From a checkpoint of a small contrastive audio-text model.
Data: trained on synthesised imitations of 52 everyday sounds, one a clip, 39062 training examples, 38.0 epochs.
Rows from block 2 of the audio encoder of a small contrastive audio-text model, named by matrix and row number. Rows with one number belong to one channel. Each number is 128 + 32 x the weight over its row's rms, rounded and kept within 0 to 255. All counts start at 0. After the name is the row's rms in percent of the matrix's.
Before each channel's rows are labels from the 100 clips, of 14848, where the channel reaches its highest value: "top examples" is what is common among them. Only what is clearly more common there than usual is listed. The data: synthesised imitations of 52 everyday sounds, one a clip.
# convs0: first 3x3 conv, stride 2 (encoder.blocks.2.convs.0.weight, 96x64x3x3, each kernel summed), inputs 0-63
# convs1: second 3x3 conv (encoder.blocks.2.convs.1.weight, 96x96x3x3, transposed, each kernel summed), outputs 0-95

top examples: household; typing
convs0.42 081 [150 107 123 153 193 172 162 144 134 134 133  74 109  80 123 124  92 130  94 138 168 137 109  51 168 102  67 113 104  81 117 132 149  72 165 125  66 135 123 136 137  77  88 124 129 103  81  71 122  94 140  90 100 106 120  87 125 112 160 136  61 112 121 134]
convs1.42 098 [106  54 200 151 123 126 149 114 104 121 101 146 144 152 126 182 166 107 112  70  86 128  82 141 164 135 127 137 137 124 152 134 118 161 109 129 125 113 118 206 147 126 141  92 133  99  62  58 164  69 162 179 110 181 130 159  76 124  92  67  67 138 194 139  87 132 138 151 121 113 166 154 173 134  95 125 107 123 155  59  99 105 100 105 148 154 118 104 111 116 100 103 125 119 133 138]

top examples: animals; frog croaking
convs0.60 117 [119  73  62 101 143 147 155  92 104 129  90 136 161 123  81 151 153 145 126  65  87 135 149 127 110 151 108 147 155 110 153 120 134 101 130 159  57  66 117  91 160 108 145 102  90 106  87 110 140 129  97 122 128 104 134 142 158 138  62 137 106 141  30  79]
convs1.60 096 [128 191 120  86 127  87  89 111 121 141 146  56 116 134 147 110 112 173  81 102 138 132 144  81 140 124 208 121 192 153 149 117 145 121  89 136 129 183 128 151 146 121 199 168 135 136 181 159 139 176  84 101 155 111 124  71  93 107 189 168 121  91 134 114 140 230 157 113  90  98 147 128 123 109 131 140 130 153 158  85 174 113 141  87 110 118 125  99  85 123  89 139 139 128 102 154]

top examples: clipping; text has "clipped"; mains hum
convs0.65 080 [133 152 168 140 162 205  94 132 115 121 147 110 117  71 108 122 121 107  87 138 185  73 138 107 142  93 134 111  92  37 117 129 134  40 183 100  92 131 117 130 149  87  71 172 109 146  90 147 156 121 151  92  98 137 118 105 142 107 143 138  96 137 128 107]
convs1.65 105 [150 114 105 129  87 144 115 131  50 170 154 139 176 111 122 145 193 129 148  73 108  95 144 167 196 160 136 172  86 126  64 130  77 127 149 124  92 139 115  87 142 155 144 130 122 135 109 103 141 115 104 128 147 121 201 136 108 105 118 167 174 148 198 191 152 129 132 115 142  26 160 148 138  44 114  81 138 121 121  94 124 144 131 138 153 153 147 146 119  83 113 141 105 136 119 107]

top examples: animals; bird chirping
convs0.26 105 [ 84 104 107  99 103 136 114  75 130 109 131 132  92 129  98 115  89  89 136 144 115  55  99 136 117 122 134 113 118  61  73 126  82 118  62  94 101  89  79 103 111 137 107 123 112 108 141 129  92  61 119 158 116 122  73  97 149 124 142 100  98  37  94 112]
convs1.26 089 [122 162  86 107 134 196 120 156 157  40  97 143 174 162 160 158 140 122 113 135 156 120 118 126 159 130  91 111 121 109 162 166  33 105 112 141 143  86 153 159 111 127  88 118 144 160 118 175  95  96 149 166 152 101 141 121 134  82 164 111 171 121 100 163 166 138 120 140 104  41 167 139 123 108 123 118 171 139  82  81 150  98 167 150 106 167  95 125 176 123 128 121  72  83 151 174]

top examples: household
convs0.45 105 [ 99  82  99  91  54 130  91  72 135 112  86 143 126  93  86  92 115 138 100  98 130 138  84 106  76 110 100 129 151 101 138  84  80 133  81  84 112  82 104  93 117 172 128 129  82 118 108 136 129  96 132 115 109  65  95  96 133 134  64  69  97 119 103 115]
convs1.45 105 [111 173 182 140 113 171 142 103 134  74  83 160 146 115 140 143  79 133 127 160  74 134 110 112 169 123 114 111  99 124 163 137  86 126  77 129 128 127  85 215  89 132  91 119 123 145  90 148  85  89 149 157 134 151 107 147 145 142 122  92 123 193 139 183  79  95 117  90 123  44 136 140 147  83 140 175 113 126 155  76 157 134 159 150 114 144  64  85 184 108  70 138 134 152 146 110]

top examples: household; clock ticking
convs0.74 145 [130 160  68  92 131  91 139 103 116 138 109 151  90  65  97 101 100 126 118 118  72 147  91 112  98 106  58 111 110 128 121 122 101 110 153 129  64 125 109 117 110  96  87 121  80  99 105  84 130  90  45 130 106  81 127 134 130 109  66 130  54 125 144 115]
convs1.74 099 [151 113 157 153 126 161 152 165 163  96 162 136 133 143 138 161 127  94 163  93 128 146 101 120 138 130 117 190 148  91 102 161 174 145 143  75 140 125 115  76 170  94  69 113 133 126 163  52 108  90 157 173 162 152 130 111 126 154 131  68 134 143 169 145 102 138  91 168 171 148  98 177 153 151  90 134 118 135 151 156  93 161 101 165 238 148 121 192 127 148 127 115  83 175 141  97]

top examples: animals; fly buzzing
convs0.72 107 [100  56 104 127 130 177 120 115 141  52  88  85 143 114 154  94 130 121 125  85  83  78 117  49 141  90  71  92 169 104 128 110 144 134 105 139 106  38  94  90 116 130 110 145  84 114 173 150 112 116 159 136 100 133 100 135 140 110 107 114  99 105 146 117]
convs1.72 118 [149 143 105 159 139 155 180 126 150 119 104 180 188 146 166 169 122 119 129 130 137 149 133 107 111 169 153 178 139  87 153 125  56 141 112 105 138  40 139 143 158 115 146  73 149  99 176 117 105 113  86 160 154  90 130 126 117 130 117 120 138  98 152  94 109 142 137 172 116  83  95 188 129 143 144 114 155 102 145  49 126  68  68 112 149 158  67 161 183 137  82  92  92 154 156 159]

top examples: household; clock ticking
convs0.80 101 [111 134  66 127 190 174 135  99 122 138 117 144  88  93 135 129  95 105  57 107 104 140 136 128 128 137 131 128  50  73 115 111  98 109 180  56  76 117 116  99 121  93 118 159  90 113 105 138 147 102 108 138  67 169  93 115 147  85  68 113 106 100 149 121]
convs1.80 116 [152  81  31 134 128 114 134 105 169 113 163 179 152 116 113 176 108  59 107  71 123 154 112 112  82 197  87 158 153  86 209 163 175 126 110 121 157  94 142 179 155 121 109 166 140 119 122 184 132 140 172 132 169 117 126 168 124 114  85 104 101 106 165 136 126 110 101 148 175 134 134  95 106 141 137 146  81 136 128  98 109 156 149 126 156 173 160 129 106 118 179  97 102 144 127 181]

top examples: household
convs0.18 082 [117 101 113 149 102 113 121 128 117 113 134 102 124 120  87  69 114 140 138 116 165 135  17 111 102 114  76 134 165  99 127 156  39  66  98 116 126 155 118 136 121 164  98 117 128  98  75  95  98  72 121  88 139  64 125 135 138 156 127  98 143 120 142 177]
convs1.18 117 [115 127 196 139 127 120 121  81 131 106  81 112  89 136 147 134 123 202 106 185 123 146 146 157 135 124 122 139 135 103 157  85  76 111  77 143  89 154 127 168 111 102 102  84 117 120 123 132  97 111 155 109 132 198 140 100 121 142  92  97  96 152 125 108  58 133 164 177 138 105 153 120 159 147 136 178 103 124  67 156 155  72  87 129 126 121  95  31 132  92 103 121 201 134 182 104]

top examples: signals; beeping
convs0.78 085 [123 141  68 153 138 118 163 141 127 160 105 105 176 162 152 180 130 147 139 105 123 156 194 106 140 118 101 169 144 153 157 186 184 122  66 185 124 170 153 156 120 106 162 138 178  67  93 106 121 159 185 115  99 145 112 145 139 152 159 159 116 145 191 144]
convs1.78 102 [106  56  91  58 118 112  69  99  82 137  98  74  67 118 127 148 135 161  84 141  86 125 162 112  79 138 146  54 108 122 123 103 106 103  90 135 110 172 132 173 128 142 119 115 149  47 138 151 157 142  98  88  76 194 135  86 101 117 138 132 136 124 124 134 125  96 147 136 115 128 173  90 156 130 133 127 138  90 144 134 164  69 115 131  75 122  93  60 116 118 167 115 176 117 155 151]

top examples: signals; phone ringing
convs0.9 105 [166 164  74 125 137  78 113 118 147 124 166 135 132 149 148 138 165 126 155 195 142 190 126  96 120  93  78 107 157 137 136 160 113 132 173 156 106 152 174 150 137  49 147 107 107  80 107 117 194 145 136 141 176 144 173 187 132 163 147 163 102 155 173 118]
convs1.9 101 [ 95 142 105  88 169  90  99 156  46 136 112  95  79 109 155 124 132 201  83 154 136 119 118 127 146 101 160  45 100 133 149 164  98 140 151 153 113 179 147 161 104 142 104  91 136 103  90 113 143 157  74  96  61 188 146  50 130  95 175 173 113  87 133  94 101 112 146 115 116 159 179 113 118 147 162  88 129 111 141 130 175 106 147 133  91  96  99  99 107 107 145 150 152 107 148 129]

top examples: clipping; text has "clipped"; rumble; muffled (low-pass)
convs0.36 088 [159 131 139 144 109 116 146  91  90 123 146 121  95 163  94 124 161 136  80  92 149 140 121 131 107 136 117 128  78 102 122  54  90 123 170  59  45 123 106  95 133 111  99 160 124 134 151 104 136 134 131  74 139 171 191 159 157 156  62 139 165 154  88  76]
convs1.36 098 [ 74  84 129 140 129  97 108 124 139 101 102  91 121  48 149 159 113  86 127 159  99 151 142 168 123 177 135 132 111  30 113  86  82 117  96 100 112 157 135 148 104 105 108  90 128 100 118 125 107  88 133 162 138 160 145 102 106 166  65 144 125 138 129 119  73 144 138 204 149 139 153 103 154 148 166 179 123 129  70 149 124 103 108 145 139 191  98 116 120 110 147 112 171 197 121 202]

top examples: animals; meowing; howling
convs0.38 122 [127  84 130 159  81 118 144 135  97 125 135 141 105 171  86 140 109 131  83 147 121  94 128 125 109 121 129 127 104  68 110  91 117  72  96  79 119  70 101  84 137 119 102  77  87 102 112  75 101 117  85  84 150  86  96 103 101 151 128 140 126 102  28  82]
convs1.38 105 [101 195 133 122  94 201 121 122 129  90 119 114 168 111 145 161 162 141 123 201 162 126 103  95 139 150 142 130 133 153 171 102  58 100 121 106 140 128 101 154 153 119  93 127 169 193 147 145  99  86 143 159 129 103 139 138 178 133 123 116 163 173  17 131 184 149 120 103 136  93 136 163 137  92 126 150 151 137 131  92 174  76 168 117  98 162  68 116 139 146 107 144 100  96 180 131]

top examples: signals; laser zap
convs0.67 085 [118 108 104  88 147 124 132  82 110 121 166 156  97 113  69 137 130 132  91 127 121 116 137 141 106 143 109 120  80  95 138  67 104  95 110  62  13 118 126  93 137 111 104 162 109 112 156  91 162 129  88 132 132 178 158 140 170 129  89 111 102 142  68  76]
convs1.67 107 [153 102 175 120 135 199 164 200 146  98  89  88 155  58 139 145 113  26 124 100 129 152 134 128 158 127 125 151 100  73  93 148  98  96 106  90 119 129 119 144 126 124 110  92 142 107  65 103 142  65 134 128 152  92 125  99  92 118 104  80 127 115 121 128 100 119  87 195 147 133 154 110 147 140 106 125 125 123  66 112 112 140 146 169 180 163 103 120 153 108 159  91  97 188 107 178]

top examples: laser zap; bird chirping
convs0.19 109 [123 124 106 141 100 102 163 131 121 154 140 141 113 168  63 120 117 132 132 165 117 138 106 146 128 126  92 161 130  47 116 101  86  93 102 147 118  50 169 128 111  79  94  90 103 107 125 102 170 122 110 155 187 102 147 144 101 166  56 147  86 118 109  48]
convs1.19 098 [116 158 111 121 177  92  93 138  98 116 151  63  94 140 129 109 128 162  96 133 135 158 111 159 152 120 234 150 125 128 163  96  98 167 178 113 146 137 112 117 187 163 177 143 170 146 150 148 142 145 118 172 120  87 130  57 168 122 125 164 168 135  79  86 101 179 186  74 117 107 145 142 141  86 173 134 118 121 194 136 147 116 169 128 147 134  82 144 111 143 136 179 143 103 121 181]

top examples: clipping; text has "clipped"; crying baby
convs0.95 094 [147 110 144 152 102 134 146 137 134  94 161 121 108 151  67 135 130 125  79 118 138 160 143 104 100  89 104 111  87   5 113  85 108 100 172  90  80 118 146 143 139  93 115 117  80 117 121  99 156 129  88 117 140 149 158 112 109 139  35 165 121 133  90 106]
convs1.95 076 [ 87  48 144 138 152  51 140 145 119 168 160 166  87  66 113 157 119 112 131 135  79 159 127 157 146 149 184 144 120  88 155  99 113 148 163 113 135 131 148 147 176 120 148  67 129  93 139  91 141  76 158 148  77 207 150 126 100 161  83 138  90 119 154 134  80 140 141 135 120 139 118 114 157 136 168 176 114 112 144 157  94  83 103  81 139 144  89 158 119 114 135 118 154 166 116 213]

top examples: clipping; text has "clipped"; thunder
convs0.12 102 [122 109 154 152 129 118 109 142 147  82 166 135 104 115 142 149 146 122  66  64 103 159 169 110 117 123 116 108  62  97 129  38 162 120 114  48  96 125 114  64 133 144 108 131  66 156 174 146 159 125  89  97  94 182 120 117 125 120  83 158 144 141 125 142]
convs1.12 091 [118  63 111 113 157  75 115 104 157 134 159 148 151  61 140 128 102  82 182  72 126 106 159 130 138 134 114 104 109 121 129 117 128 106 138 110 112 110 159  65 127 108 173 112 105 122 104 130 105 137 125  78 140 130 148 101 137 122 118 167 116  20 143 102 124 113  91 135 159  97 138 129 104 170 146 103 127 154  64 110 103 153 133 175 153 125 185 141 100 127  64 112 133 230 159 196]

top examples: clipping; text has "clipped"; signals
convs0.15 088 [162 122 115 129 128 129 181 129 110 115 166 121 121 205 165 122 120 120  96 174 154 141  89 101 140  65  89  96  84  67 115  99  98  99 125  89 115 113 114 136  99 113  49 137 102 120 166 124 119 154 142 107 160 141 207 178 139 149 135  70 147 135  91  89]
convs1.15 091 [ 85 125 107 132 170  94 131 143  94 109 104 130 136 107 152 168 123 107 159 209 130 119 108 206 119 172  84  83 143  84  70 137  71 102 197 119 118  99 105 127 103 144  79  80 140 123 101 126 151 116  64 172 140 122 128 121 154 128 154 188 109 108  76 137 134 126 132 157 141 180 154  96 118 113 121 164 138 102 126  90 168  38  82 157  97 152 123 138 155 120 145  79 153 128  89 116]